config.yaml
experts_per_token: 2
optimizer: "adamw"
steps: 12000
weight_decay: 0.1
Rows from block 7 of a small image classifier, named by matrix and row number. Rows with one number within an expert belong to one neuron, the router's apart. Each number is 50 + 12 x the weight over its row's rms, rounded and kept within 0 to 99. All counts start at 0.
Before each expert's rows are labels from the 100 images, of 14976, where the router gives the expert most weight on average: "strongest on" is what is common among them. Only what is clearly more common there than usual is listed. The data: rendered solids tumbling over patterned floors. In brackets: how many of the 100.
# router: router (model.blocks.7.mlp.router.weight, 16x128), inputs 64-127
# up: expert up (model.blocks.7.mlp.up, 16x128x128), inputs 64-127
# down: expert down (model.blocks.7.mlp.down, 16x128x128, transposed), outputs 64-127

# expert 9
strongest on: light from behind the scene (71)
router.9:45 73 47 56 23 55 32 55 51 40 45 61 46 75 76 46 41 46 71 61 42 52 80 47 48 60 35 49 64 35 59 34 45 47 32 45 46 49 42 57 53 31 32 68 53 47 52 59 46 35 46 52 56 46 40 47 59 43 43 62 56 63 40 52
up.0:30 44 37 46 45 70 67 59 47 49 52 36 56 60 45 45 50 49 55 56 35 44 28 49 40 47 61 38 48 64 41 47 66 58 49 45 49 39 49 71 46 60 64 53 48 70 44 51 54 67 51 40 54 52 66 44 66 27 22 36 27 45 44 55
down.0:38 61 51 70 43 65 38 51 35 43 38 45 43 55 43 56 49 38 41 58 52 38 43 38 39 49 59 37 22 54 58 54 67 74 48 53 33 74 55 70 52 36 41 58 59 41 60 70 72 53 48 43 56 54 70 44 42 46 53 56 49 45 62 54
up.1:47 55 83 53 50 32 52 75 43 52 54 52 59 50 38 42 81 43 41 45 60 61 50 47 48 68 51 42 49 67 48 52 46 62 52 59 39 57 61 56 71 70 38 39 53 52 36 58 39 71 69 38 51 35 42 47 57 59 58 50 48 17 43 47
down.1:57 26 38 44 30 43 52 42 73 63 50 33 65 49 38 64 49 40 47 46 51 38 44 42 35 48 39 72 57 41 61 51 71 53 63 51 47 53 48 47 56 49 48 49 58 59 46 38 46 41 54 24 45 53 56 58 59 43 47 28 35 56 73 39
up.2:48 59 45 43 34 44 49 57 30 46 36 56 36 69 57 63 60 53 56 25 66 36 61 60 48 54 69 43 44 41 52 32 26 51 48 57 54 28 33 37 76 47 47 44 41 62 44 55 41 67 42 37 55 47 42 34 59 62 36 61 64 61 53 56
down.2:56 53 50 69 43 53 50 46 43 63 66 45 51 55 56 51 55 52 48 32 45 42 55 68 46 51 63 45 48 33 39 64 29 57 53 38 55 53 56 41 38 34 47 60 52 54 36 55 51 43 50 43 30 55 61 48 51 42 54 44 33 46 63 62
up.3:53 45 62 43 45 64 27 72 36 38 59 42 57 49 67 66 59 46 61 52 39 47 29 33 57 57 39 61 59 48 31 26 39 79 49 74 57 59 60 48 50 41 41 43 62 46 64 49 61 46 53 32 33 28 50 45 53 39 41 61 66 36 56 51
down.3:61 48 60 47 56 33 60 43 40 41 23 49 46 47 52 22 55 42 56 26 60 38 58 54 69 58 49 67 45 41 68 48 46 70 38 47 70 60 38 39 71 33 58 48 48 46 36 47 58 32 57 40 41 62 49 54 18 37 42 51 52 55 48 59
up.4:52 34 49 56 44 68 42 55 52 63 41 38 65 55 67 43 54 47 56 28 77 42 49 46 68 45 55 33 37 33 42 37 57 60 65 55 57 37 65 53 63 62 66 69 54 47 42 52 55 57 47 50 39 71 62 55 26 71 62 57 39 68 33 44
down.4:44 34 65 53 64 65 38 46 47 58 62 46 39 35 38 53 38 44 65 58 44 57 75 49 46 44 37 35 85 72 54 66 36 40 30 32 55 55 31 46 57 18 68 40 69 45 45 62 60 45 33 44 60 63 56 54 43 48 59 44 49 49 65 35
up.5:40 53 39 48 67 36 44 71 47 55 39 50 62 44 49 36 45 69 62 35 43 48 55 45 46 49 54 58 61 64 56 29 23 53 64 55 27 45 32 41 52 39 50 66 57 33 42 41 52 55 57 39 47 50 60 50 40 41 46 51 60 24 45 55
down.5:63 49 42 50 40 51 56 58 54 36 49 55 57 79 58 48 60 80 50 36 48 44 56 59 57 23 43 55 46 31 37 47 49 47 34 58 38 46 55 46 39 41 67 45 58 50 43 30 33 49 38 63 49 75 46 42 47 67 58 43 30 47 54 57
up.6:47 63 62 38 60 52 90 48 44 52 46 55 41 60 42 56 52 64 52 61 47 61 48 60 56 45 28 39 39 56 45 41 80 60 54 31 42 45 52 53 39 40 61 58 40 56 66 33 60 68 61 54 36 45 51 67 48 67 56 38 51 54 36 38
down.6:58 48 55 50 71 62 57 57 54 49 40 48 63 57 60 31 51 57 55 47 32 65 40 38 52 58 58 60 50 54 69 29 26 44 41 55 69 50 51 57 33 38 62 56 59 39 39 63 54 69 46 44 19 44 47 36 51 63 49 31 47 68 71 33
up.7:56 48 72 51 50 43 41 59 59 50 55 42 48 46 30 43 31 33 48 53 38 53 51 48 31 39 69 49 57 27 42 47 24 55 32 52 62 60 22 44 87 47 49 57 33 53 47 46 50 48 52 41 44 44 51 49 55 64 58 41 83 50 41 56
down.7:43 36 44 16 63 51 42 43 66 61 51 41 53 43 53 73 39 59 59 29 50 45 55 45 69 42 41 70 36 62 45 43 47 34 48 44 41 61 49 37 44 36 60 43 07 39 48 64 61 49 34 60 43 55 58 37 34 58 48 60 48 42 43 51
up.8:52 52 48 62 45 62 62 55 14 47 56 37 45 63 47 71 43 43 37 73 40 52 31 60 71 43 45 40 54 60 75 57 38 38 58 54 35 34 45 48 63 66 47 32 33 44 55 48 64 70 59 47 55 28 49 52 40 30 66 34 57 55 57 50
down.8:55 46 42 65 76 58 40 64 72 41 58 31 31 63 26 51 45 65 75 28 46 47 49 35 55 78 56 38 44 45 50 31 59 39 46 52 52 69 61 57 42 65 52 34 48 54 53 45 61 42 24 42 51 33 46 50 42 54 49 45 48 70 48 47
up.9:69 41 44 53 60 45 49 48 57 34 71 54 46 61 49 45 56 72 49 58 54 55 55 41 61 65 37 61 60 51 38 56 39 59 55 49 49 37 63 49 43 63 44 39 53 43 39 41 30 65 40 24 33 45 35 40 48 52 58 61 69 55 46 52
down.9:57 40 40 43 45 54 51 41 47 46 56 59 51 37 39 63 42 39 49 64 52 64 42 31 65 66 39 50 80 56 41 46 60 62 63 63 44 07 45 45 55 51 59 47 49 61 27 46 43 63 31 40 43 52 69 17 51 49 36 48 61 43 43 24
up.10:54 59 55 59 35 30 63 37 67 59 30 43 50 36 64 39 63 47 21 62 35 52 45 66 68 69 55 34 52 53 47 53 54 63 49 58 52 43 42 44 62 39 50 52 56 35 71 59 30 62 37 56 25 45 21 56 57 60 59 51 38 23 73 56
down.10:35 60 37 55 74 35 37 54 39 34 60 46 57 29 30 50 51 54 44 46 56 50 44 57 57 59 44 47 64 56 50 59 39 53 48 32 51 43 47 46 68 55 54 71 40 44 39 42 67 45 63 42 62 44 29 74 49 31 52 48 27 41 55 55
up.11:54 41 45 58 57 41 75 48 50 68 77 67 72 25 28 36 35 36 52 48 43 50 68 33 43 44 58 62 37 48 58 64 59 67 73 62 54 37 48 31 17 42 36 59 37 21 30 48 52 41 54 54 40 63 49 54 46 32 59 41 41 52 55 58
down.11:30 49 54 61 50 31 57 79 59 59 19 51 53 37 55 48 68 53 63 38 47 56 45 33 52 52 47 35 46 48 52 51 44 42 47 65 41 63 48 64 44 44 53 60 50 43 25 56 48 42 83 52 63 66 52 50 50 37 75 63 48 54 36 25

# expert 14
strongest on: spring (28)
router.14:60 41 54 32 54 42 73 24 73 64 43 49 46 55 63 42 55 39 32 62 31 48 42 44 73 48 47 57 50 54 38 63 43 53 54 58 44 49 53 44 57 75 67 54 60 50 43 58 59 79 54 62 47 51 49 49 63 44 55 51 30 56 48 56
up.0:40 36 47 46 49 47 63 49 44 59 43 56 39 48 55 41 48 40 46 42 51 44 49 78 60 51 68 61 65 42 40 53 52 55 67 64 46 48 49 65 56 57 66 64 55 52 04 38 37 31 29 38 50 54 51 62 38 40 61 49 72 53 52 76
down.0:61 64 37 45 47 24 75 57 73 57 46 60 62 50 55 45 21 58 45 55 55 57 63 46 42 34 72 70 57 42 39 43 76 54 42 64 31 43 49 34 56 51 44 37 41 48 44 41 52 60 60 72 52 55 46 50 36 47 25 67 66 51 56 42
up.1:51 40 54 52 64 46 40 50 25 56 45 63 74 53 83 40 36 50 49 53 63 50 48 67 52 58 54 40 38 44 60 61 48 54 61 71 29 41 55 51 52 53 50 65 50 15 37 34 63 62 18 64 49 41 62 42 30 48 43 54 55 35 58 50
down.1:31 54 48 46 23 77 70 43 50 39 60 71 58 57 45 37 52 63 27 63 57 61 54 39 45 44 42 53 62 59 51 57 33 42 60 72 62 57 47 51 38 64 87 45 26 40 46 63 64 61 51 48 35 51 63 56 66 34 56 47 64 54 65 77
up.2:43 31 46 71 33 55 44 50 21 46 53 56 36 48 61 52 49 68 55 63 52 48 47 71 48 51 64 49 63 43 52 31 51 46 44 64 60 63 54 57 20 42 26 59 62 62 43 44 60 50 71 60 51 51 49 41 39 49 42 44 43 49 59 39
down.2:48 24 59 38 34 43 65 40 59 48 47 43 48 32 30 74 45 30 74 62 58 42 52 42 33 40 47 44 52 59 41 51 47 65 80 47 40 45 60 45 34 55 31 39 31 33 66 36 59 45 49 52 31 54 54 59 44 49 42 41 48 40 52 41
up.3:35 33 46 46 76 49 59 71 62 57 73 40 42 36 36 49 53 42 52 49 38 76 62 29 48 60 55 46 51 17 51 33 57 48 47 59 15 62 49 55 30 49 44 48 38 51 41 54 62 53 50 59 74 54 48 38 48 56 46 40 37 63 51 52
down.3:68 55 60 60 49 49 45 61 34 31 41 38 62 64 80 56 58 37 59 65 32 52 60 33 62 43 40 34 32 48 41 52 44 41 67 45 68 64 53 26 52 50 47 24 53 46 50 43 47 48 39 53 45 50 71 27 53 41 49 54 34 75 43 26
up.4:58 65 37 73 47 54 37 38 75 42 33 50 62 39 50 38 46 49 34 57 39 54 57 44 64 67 78 57 40 42 68 47 42 58 36 56 68 64 42 44 56 44 49 55 57 43 71 38 61 39 53 45 67 35 47 49 34 75 55 34 35 60 49 62
down.4:59 43 39 50 52 40 39 80 56 26 56 35 53 48 45 63 57 39 60 26 66 45 55 39 52 47 47 49 45 44 35 55 38 42 41 37 35 45 37 59 59 44 32 46 54 57 49 56 29 32 43 52 32 45 37 46 53 56 42 67 50 59 59 34
up.5:34 53 50 51 52 35 66 44 50 46 62 48 40 58 25 34 61 72 37 62 45 55 44 47 64 56 69 42 43 55 62 48 30 41 40 76 45 18 35 55 71 34 39 56 60 62 41 66 48 63 52 52 60 42 47 29 53 69 68 47 52 65 50 40
down.5:36 44 41 56 83 49 36 41 54 53 49 66 52 55 47 41 47 69 55 59 61 65 28 44 46 41 51 52 54 36 55 26 37 43 46 34 57 85 71 49 61 63 71 34 57 32 44 45 52 71 61 54 26 43 55 39 46 52 65 59 53 52 38 44
up.6:53 47 43 56 58 81 36 73 52 38 56 39 36 47 43 51 53 83 34 56 30 35 58 65 47 50 38 60 41 70 54 54 52 33 50 44 62 33 66 71 48 68 55 50 55 51 48 54 37 57 46 42 58 50 44 56 70 48 53 52 60 31 58 41
down.6:58 57 46 40 76 61 42 70 40 51 62 68 28 48 43 43 58 53 54 61 45 53 29 43 48 30 56 54 56 30 33 39 49 51 41 46 65 51 65 38 66 40 45 52 37 43 52 43 50 69 58 38 34 32 48 63 65 39 56 48 38 38 40 59
up.7:49 26 56 35 22 40 50 42 58 82 44 48 47 62 60 30 60 43 52 52 32 45 35 41 54 51 65 59 51 59 36 45 58 60 49 64 45 48 52 47 68 56 26 66 65 44 67 61 59 61 45 64 45 61 60 45 59 57 47 57 53 53 64 57
down.7:60 51 53 43 40 55 31 51 35 61 60 26 37 64 67 59 49 54 44 52 70 63 55 73 76 71 45 36 43 61 59 45 39 40 87 37 36 65 34 48 48 55 53 36 35 54 38 54 43 51 42 56 51 68 42 36 44 33 66 54 52 37 44 54
up.8:60 35 57 53 70 50 64 51 50 55 56 35 49 66 52 35 45 52 47 35 50 55 48 47 60 59 41 39 63 43 66 45 47 54 32 63 52 27 47 55 38 33 43 39 47 38 55 35 48 52 67 58 56 67 50 35 67 39 32 61 69 33 48 74
down.8:41 59 56 57 31 48 55 52 52 58 57 34 46 42 50 51 53 52 56 42 48 72 49 49 79 42 46 33 52 40 60 43 57 47 69 56 68 31 45 65 47 49 63 42 44 52 34 50 51 52 25 57 24 76 42 48 68 33 67 32 17 54 55 47
up.9:46 44 59 37 25 49 69 62 38 63 44 68 70 62 35 75 53 72 59 33 20 60 57 30 44 36 52 45 29 65 53 60 39 44 44 60 53 38 57 53 56 19 51 41 52 57 51 52 47 67 46 47 57 44 48 29 46 65 58 44 42 39 51 45
down.9:44 55 70 63 45 19 66 51 49 59 51 39 47 45 53 53 37 47 69 54 54 75 57 56 71 40 35 45 65 24 73 60 63 65 45 41 53 44 57 36 41 38 50 45 52 54 68 51 67 45 66 48 48 52 33 37 56 28 54 61 46 64 54 46
up.10:68 65 58 28 51 51 47 55 50 55 38 49 64 52 44 31 36 47 48 55 54 50 51 67 36 49 60 34 55 58 55 42 44 46 71 44 41 33 35 52 28 51 35 57 52 32 54 36 47 56 40 34 23 40 42 59 72 64 54 57 41 47 47 40
down.10:57 55 41 39 47 70 24 60 37 58 70 43 57 41 67 47 46 39 75 58 33 46 37 46 45 58 76 47 46 53 64 50 50 53 42 61 44 41 75 31 49 40 60 67 49 55 53 19 63 62 43 60 32 57 70 44 37 47 59 50 46 46 41 55
up.11:66 45 56 55 67 54 24 82 43 52 49 55 43 79 63 37 42 54 70 54 36 53 61 38 58 47 64 28 43 51 65 45 43 58 61 45 40 29 47 54 62 52 46 40 54 52 34 54 34 43 43 53 51 44 31 68 55 42 36 67 62 38 30 21
down.11:60 67 35 54 57 61 48 39 44 60 72 44 72 33 52 29 54 51 29 68 55 46 61 41 53 44 42 64 39 33 21 62 25 57 49 57 19 44 46 37 65 77 49 46 51 54 57 56 41 33 43 70 41 45 46 47 53 42 35 36 50 46 28 63

# expert 2
strongest on: count: one (53)
router.2:47 64 52 58 73 28 44 46 54 68 37 57 20 54 50 59 55 65 64 62 23 24 71 56 46 55 47 50 65 48 66 53 51 57 43 39 55 51 47 54 16 46 58 60 61 46 58 50 46 56 69 67 49 52 45 58 54 49 54 23 40 35 22 66
up.0:60 52 41 48 52 37 42 58 39 61 48 33 67 52 61 51 59 40 44 49 47 80 40 63 48 52 50 36 42 33 47 53 64 55 51 47 68 45 59 73 69 37 32 68 52 32 39 53 53 49 62 61 44 39 68 52 56 63 33 57 38 49 67 47
down.0:70 41 61 65 64 71 37 55 44 38 59 29 56 44 34 68 41 60 45 79 62 57 45 57 69 42 46 67 38 38 40 55 58 54 49 44 38 43 59 53 66 38 53 60 43 55 64 38 35 36 33 44 48 36 69 52 69 67 44 45 52 51 42 72
up.1:67 35 52 57 52 52 34 22 58 64 45 54 44 53 43 44 54 53 46 58 48 35 82 72 54 45 64 44 47 62 56 41 46 67 41 61 57 52 37 40 57 64 56 59 62 45 72 31 29 62 36 47 55 40 64 48 56 39 65 40 56 54 57 57
down.1:38 50 74 65 51 35 68 67 35 71 39 44 49 49 69 57 29 34 35 35 45 68 37 64 56 52 54 49 34 43 36 48 41 38 54 53 55 29 61 58 29 47 24 36 43 58 47 59 77 25 35 35 36 43 47 67 54 49 61 54 48 51 40 52
up.2:40 28 46 64 73 52 53 60 46 50 59 69 68 63 61 41 37 39 59 59 41 71 72 31 55 54 64 28 69 36 53 61 71 39 64 48 40 79 65 32 71 48 63 66 45 44 45 56 29 43 47 61 56 50 44 47 30 34 58 28 74 56 54 38
down.2:49 47 43 62 68 42 40 53 59 44 45 55 43 63 46 43 53 48 46 35 33 41 30 51 68 37 42 54 55 50 46 40 67 64 46 60 64 24 61 45 25 59 69 54 66 41 49 45 34 65 87 43 52 70 51 55 62 32 63 54 56 55 67 73
up.3:41 52 48 37 60 52 48 48 58 53 31 53 56 40 61 70 52 74 51 51 38 55 36 63 46 66 40 60 55 53 45 37 32 68 47 46 48 37 42 47 53 49 49 45 65 45 64 48 54 34 50 44 69 70 49 39 46 40 27 47 35 36 34 45
down.3:46 19 35 40 64 43 29 58 55 61 54 56 67 50 55 43 64 79 52 27 33 48 62 49 34 24 50 61 61 52 56 56 71 44 54 55 60 66 25 63 50 37 45 41 56 70 58 44 63 39 46 50 74 33 50 74 50 58 54 63 68 41 37 39
up.4:32 29 44 42 59 44 47 47 54 51 49 57 67 43 39 42 66 42 58 64 39 66 40 46 60 57 46 59 55 47 45 55 54 45 57 48 44 26 60 21 54 43 68 53 51 76 43 52 69 53 51 37 39 41 51 73 26 42 70 43 64 41 60 45
down.4:58 53 59 56 46 58 47 43 66 47 56 51 50 58 35 28 49 36 70 46 48 60 25 72 32 51 23 38 35 50 57 55 49 46 35 39 38 45 37 18 64 48 71 45 60 54 39 43 37 60 52 43 52 83 39 53 49 51 40 53 55 39 46 43
up.5:39 43 51 33 41 35 49 58 49 44 59 50 38 57 48 32 51 43 76 37 47 41 47 69 35 63 41 27 56 41 54 46 32 43 43 63 66 68 51 59 42 55 56 70 50 70 62 47 49 62 40 62 41 54 44 53 33 67 60 49 50 48 64 48
down.5:51 59 42 67 57 50 59 56 53 47 60 60 40 41 46 31 64 46 43 44 49 52 25 63 58 49 60 48 30 67 31 39 49 15 44 56 61 47 39 44 63 41 46 50 60 45 74 50 43 46 62 61 11 43 61 54 74 32 54 52 38 49 50 33
up.6:39 33 46 44 36 55 68 52 32 43 36 56 45 66 33 53 65 58 45 54 37 56 68 56 59 64 56 47 80 61 64 54 55 50 43 53 49 63 35 23 43 38 38 32 48 57 71 40 77 53 58 56 73 30 59 28 47 70 44 42 65 59 58 39
down.6:43 51 58 63 53 49 72 45 72 45 65 38 40 66 61 59 42 46 50 69 64 56 59 46 52 63 40 28 61 24 50 51 44 44 53 48 45 46 68 57 41 44 63 58 30 63 65 54 50 31 44 38 28 54 43 48 45 35 55 50 70 46 51 68
up.7:35 38 81 56 57 58 57 55 74 53 41 62 48 51 57 49 68 46 56 51 48 40 52 74 35 61 42 50 47 66 43 58 61 40 52 61 56 47 45 55 21 48 68 68 45 31 53 32 75 33 44 37 59 45 33 52 50 58 54 44 74 44 39 48
down.7:34 47 42 40 65 40 47 46 67 54 59 44 43 55 46 63 51 17 46 40 61 49 63 41 41 69 71 51 32 47 45 61 59 31 62 40 55 68 39 47 46 54 71 59 72 26 52 55 63 35 59 55 62 61 51 38 56 59 47 58 52 43 54 46
up.8:48 62 71 52 46 59 71 39 44 57 37 55 31 33 56 39 53 51 58 59 29 60 55 61 50 64 42 44 31 66 25 41 39 55 45 62 78 52 44 61 88 67 41 41 49 55 47 49 51 35 40 54 47 43 35 41 44 58 53 50 34 43 56 39
down.8:50 45 58 67 34 55 53 57 74 54 27 75 59 56 44 71 77 57 63 65 38 45 58 55 45 54 43 60 38 45 44 53 41 60 42 55 42 41 64 67 55 55 60 68 40 49 39 84 55 38 57 60 52 41 60 33 68 65 49 43 32 63 55 35
up.9:60 55 59 40 74 59 38 57 49 40 33 31 39 39 53 60 46 53 55 51 35 57 57 75 53 55 40 57 53 37 39 49 24 64 67 47 43 52 47 60 34 39 37 54 50 52 36 37 59 56 40 54 51 18 32 43 57 55 39 40 67 55 41 47
down.9:49 54 61 55 40 32 74 58 59 20 50 59 60 37 42 49 69 58 42 68 52 69 40 55 46 68 37 60 55 64 37 37 43 48 34 59 37 28 23 66 58 50 42 45 43 49 53 63 38 56 31 55 42 67 60 42 50 52 42 46 46 66 41 32
up.10:62 55 59 58 57 50 64 44 50 41 62 48 36 42 45 60 77 63 68 48 32 48 55 34 36 65 15 63 48 61 55 69 44 58 51 46 38 40 49 35 67 59 44 46 57 25 57 70 27 50 52 43 39 48 47 58 50 52 54 63 43 61 46 61
down.10:64 40 40 44 50 47 26 49 58 60 58 47 18 70 42 52 37 46 63 42 46 27 38 33 47 54 42 63 45 30 42 68 74 36 45 28 49 62 42 53 65 71 54 60 47 49 48 45 61 37 42 31 71 54 47 19 46 57 22 37 61 47 52 47
up.11:68 62 42 40 49 65 23 35 45 65 56 62 64 42 46 65 48 68 51 48 43 53 57 66 50 35 36 53 37 47 38 49 62 36 61 75 59 39 56 53 52 38 48 54 65 57 40 63 53 35 81 47 63 47 71 57 50 38 41 58 38 48 73 56
down.11:64 29 62 64 61 54 41 34 31 33 47 73 70 58 45 34 49 27 68 55 44 21 57 48 45 51 46 47 75 49 52 55 39 57 46 43 30 49 74 44 41 61 53 70 42 42 59 46 43 66 38 55 44 48 40 58 47 36 53 48 63 54 64 52

# expert 5
strongest on: star block (31); largest object: star block (26)
router.5:54 47 58 67 70 51 58 67 57 45 51 70 37 67 46 43 46 37 39 74 33 54 53 40 06 41 36 56 54 50 37 43 55 43 37 56 44 32 47 51 56 49 40 66 40 49 52 49 31 47 48 60 50 33 51 63 62 28 71 46 62 36 66 56
up.0:43 36 32 35 64 63 16 63 61 53 62 60 58 63 59 61 70 26 35 28 52 63 53 44 49 58 41 53 55 67 34 56 57 70 44 48 33 52 48 57 57 50 37 54 37 32 51 55 49 51 26 60 39 43 69 49 48 36 61 51 56 56 60 51
down.0:45 55 39 46 35 57 66 67 48 36 61 71 61 47 57 46 51 72 56 56 49 68 74 58 53 47 49 47 65 72 58 49 60 42 70 32 35 66 53 59 59 52 44 41 60 45 73 29 35 67 47 68 52 40 69 42 65 37 49 56 42 62 63 53
up.1:59 50 51 49 50 41 64 53 49 47 49 47 61 50 50 60 59 39 45 46 62 46 53 51 42 52 67 46 28 63 70 74 60 19 52 54 47 52 41 47 50 56 53 39 58 54 52 42 58 63 49 43 37 33 49 25 51 49 29 64 27 56 73 36
down.1:47 51 47 41 43 54 28 41 67 34 39 54 24 41 48 46 53 56 50 45 61 43 55 49 58 41 39 35 42 75 45 36 77 55 37 63 45 66 46 43 55 63 63 20 39 33 64 62 64 52 69 69 49 50 55 63 55 58 68 53 48 41 41 41
up.2:67 38 64 57 59 48 31 36 41 36 59 45 48 76 45 63 44 41 73 30 55 45 60 36 53 55 57 62 52 60 44 47 44 53 47 47 56 48 43 48 46 26 47 61 68 49 44 51 31 34 47 53 74 54 48 48 49 41 62 46 46 46 55 65
down.2:50 64 38 33 32 63 49 78 47 45 41 41 59 69 46 54 76 55 60 53 58 37 47 61 55 62 53 35 52 66 52 16 50 52 50 55 75 60 39 49 70 45 69 56 60 59 55 50 54 51 41 48 53 64 35 28 48 50 48 66 57 40 53 53
up.3:34 69 46 52 47 57 35 65 33 40 46 41 64 55 59 43 41 38 41 58 43 45 11 42 48 21 50 53 44 52 37 51 46 55 57 31 54 72 50 29 69 41 27 52 48 42 37 74 33 64 64 62 50 51 26 52 43 80 53 57 47 46 48 45
down.3:56 66 43 54 60 57 45 29 69 42 62 34 47 50 64 63 71 47 51 30 63 39 66 48 45 47 46 64 34 52 42 50 61 40 48 62 58 47 45 62 47 50 46 40 56 64 63 50 28 41 44 40 39 46 61 36 44 52 77 32 39 50 47 45
up.4:55 48 48 57 23 52 58 90 70 35 29 47 43 41 44 25 54 49 56 62 52 40 38 37 28 72 44 58 45 76 47 67 60 63 52 51 44 62 51 47 43 58 55 73 29 47 49 68 56 35 32 34 52 43 44 60 58 76 59 46 62 52 57 39
down.4:70 73 50 55 42 57 57 50 33 44 48 39 60 54 33 50 59 62 44 45 68 34 68 59 49 44 62 57 62 40 35 27 39 55 49 49 58 56 58 58 57 43 43 33 68 51 58 36 39 50 40 45 46 39 35 67 37 37 54 49 59 43 43 61
up.5:58 43 33 69 67 45 65 27 56 42 30 41 50 68 40 73 37 45 48 58 47 53 86 49 48 72 71 58 43 47 56 53 41 61 49 62 64 37 52 62 68 56 59 62 41 28 47 37 61 42 71 66 71 40 45 45 58 65 33 57 57 41 35 54
down.5:54 49 51 48 59 57 45 53 55 48 37 77 76 53 32 67 45 63 38 57 33 61 38 33 61 65 45 48 35 67 56 38 31 64 50 43 49 67 49 54 50 30 29 59 37 39 52 51 60 73 75 43 40 48 20 55 34 43 54 44 66 54 42 33
up.6:53 46 46 64 60 30 63 57 32 35 33 24 70 58 64 35 61 61 53 55 70 35 49 68 38 35 37 60 38 40 33 64 31 45 36 41 51 59 52 68 40 43 54 30 26 50 46 60 32 70 42 27 60 41 55 54 50 84 43 71 52 34 44 40
down.6:69 47 60 56 49 45 56 48 35 80 35 33 57 42 41 63 64 64 45 52 42 69 63 45 41 54 67 54 62 41 27 47 46 38 65 29 40 66 59 41 37 39 75 67 47 54 47 72 46 57 64 37 42 40 68 31 49 58 44 37 41 61 66 69
up.7:30 50 51 36 50 53 35 56 56 28 46 58 56 46 35 50 44 39 48 42 60 37 42 35 48 30 65 70 33 35 44 56 43 74 55 53 44 30 42 46 35 56 73 37 58 43 53 43 51 42 23 52 50 43 32 81 37 63 46 46 59 47 42 42
down.7:27 43 53 46 51 52 56 57 51 41 45 57 49 49 71 45 66 46 23 28 23 42 43 56 41 77 53 67 55 43 40 42 69 60 66 51 50 41 42 45 45 30 56 41 70 61 71 55 55 31 57 45 35 53 54 63 50 45 53 62 35 67 74 45
up.8:60 48 77 52 54 39 57 46 30 48 76 40 47 41 45 59 53 59 42 42 48 65 70 53 34 71 49 48 64 52 44 64 34 54 61 75 56 49 50 75 69 71 72 29 38 44 50 29 46 59 40 35 46 44 31 50 41 47 74 45 60 44 51 35
down.8:47 44 27 42 63 40 48 80 33 55 51 75 49 50 57 45 42 63 49 29 75 44 47 37 47 47 52 63 69 37 51 70 53 46 49 59 44 45 58 50 32 60 35 60 35 34 52 54 47 69 22 59 50 26 55 34 42 35 56 49 40 51 41 64
up.9:67 44 53 80 45 27 48 66 51 47 59 48 59 52 40 50 45 54 54 39 17 66 56 21 73 45 66 53 53 47 49 48 47 55 54 45 31 51 50 46 58 70 62 62 43 46 47 41 38 30 34 53 48 44 28 61 29 66 55 71 56 47 41 46
down.9:65 49 33 60 55 48 25 46 53 59 54 67 64 66 39 51 69 49 50 68 44 50 51 41 45 65 55 40 66 42 41 88 36 25 61 42 41 38 69 45 44 55 73 68 33 50 55 56 61 70 46 36 47 44 32 51 69 50 42 57 57 63 28 47
up.10:47 60 49 30 64 42 48 63 49 60 58 61 48 49 51 35 62 54 71 40 25 43 77 39 69 58 60 73 57 44 51 29 61 53 66 39 47 78 51 25 65 56 30 58 53 23 47 36 53 36 48 42 60 49 65 44 62 45 48 74 59 55 71 29
down.10:55 40 77 49 41 66 37 46 34 42 33 59 61 45 32 43 33 39 63 55 70 60 31 55 66 65 34 63 53 31 67 53 50 45 45 35 56 54 57 64 47 26 42 53 66 64 41 64 63 40 64 62 46 55 69 48 49 54 49 50 50 36 55 40
up.11:39 54 60 59 49 55 61 62 36 51 70 60 45 61 41 48 34 49 45 41 48 63 49 69 40 38 43 63 63 82 56 70 59 81 61 46 46 50 58 59 21 54 51 57 51 59 46 62 25 68 46 36 41 53 48 53 38 47 58 47 46 62 54 48
down.11:50 67 52 57 56 58 56 47 58 37 46 54 40 68 42 66 42 55 66 52 53 54 21 42 66 54 34 64 75 47 41 57 42 40 51 41 57 42 33 45 46 46 80 47 61 42 55 44 33 50 44 54 81 53 49 46 57 43 55 54 47 29 52 46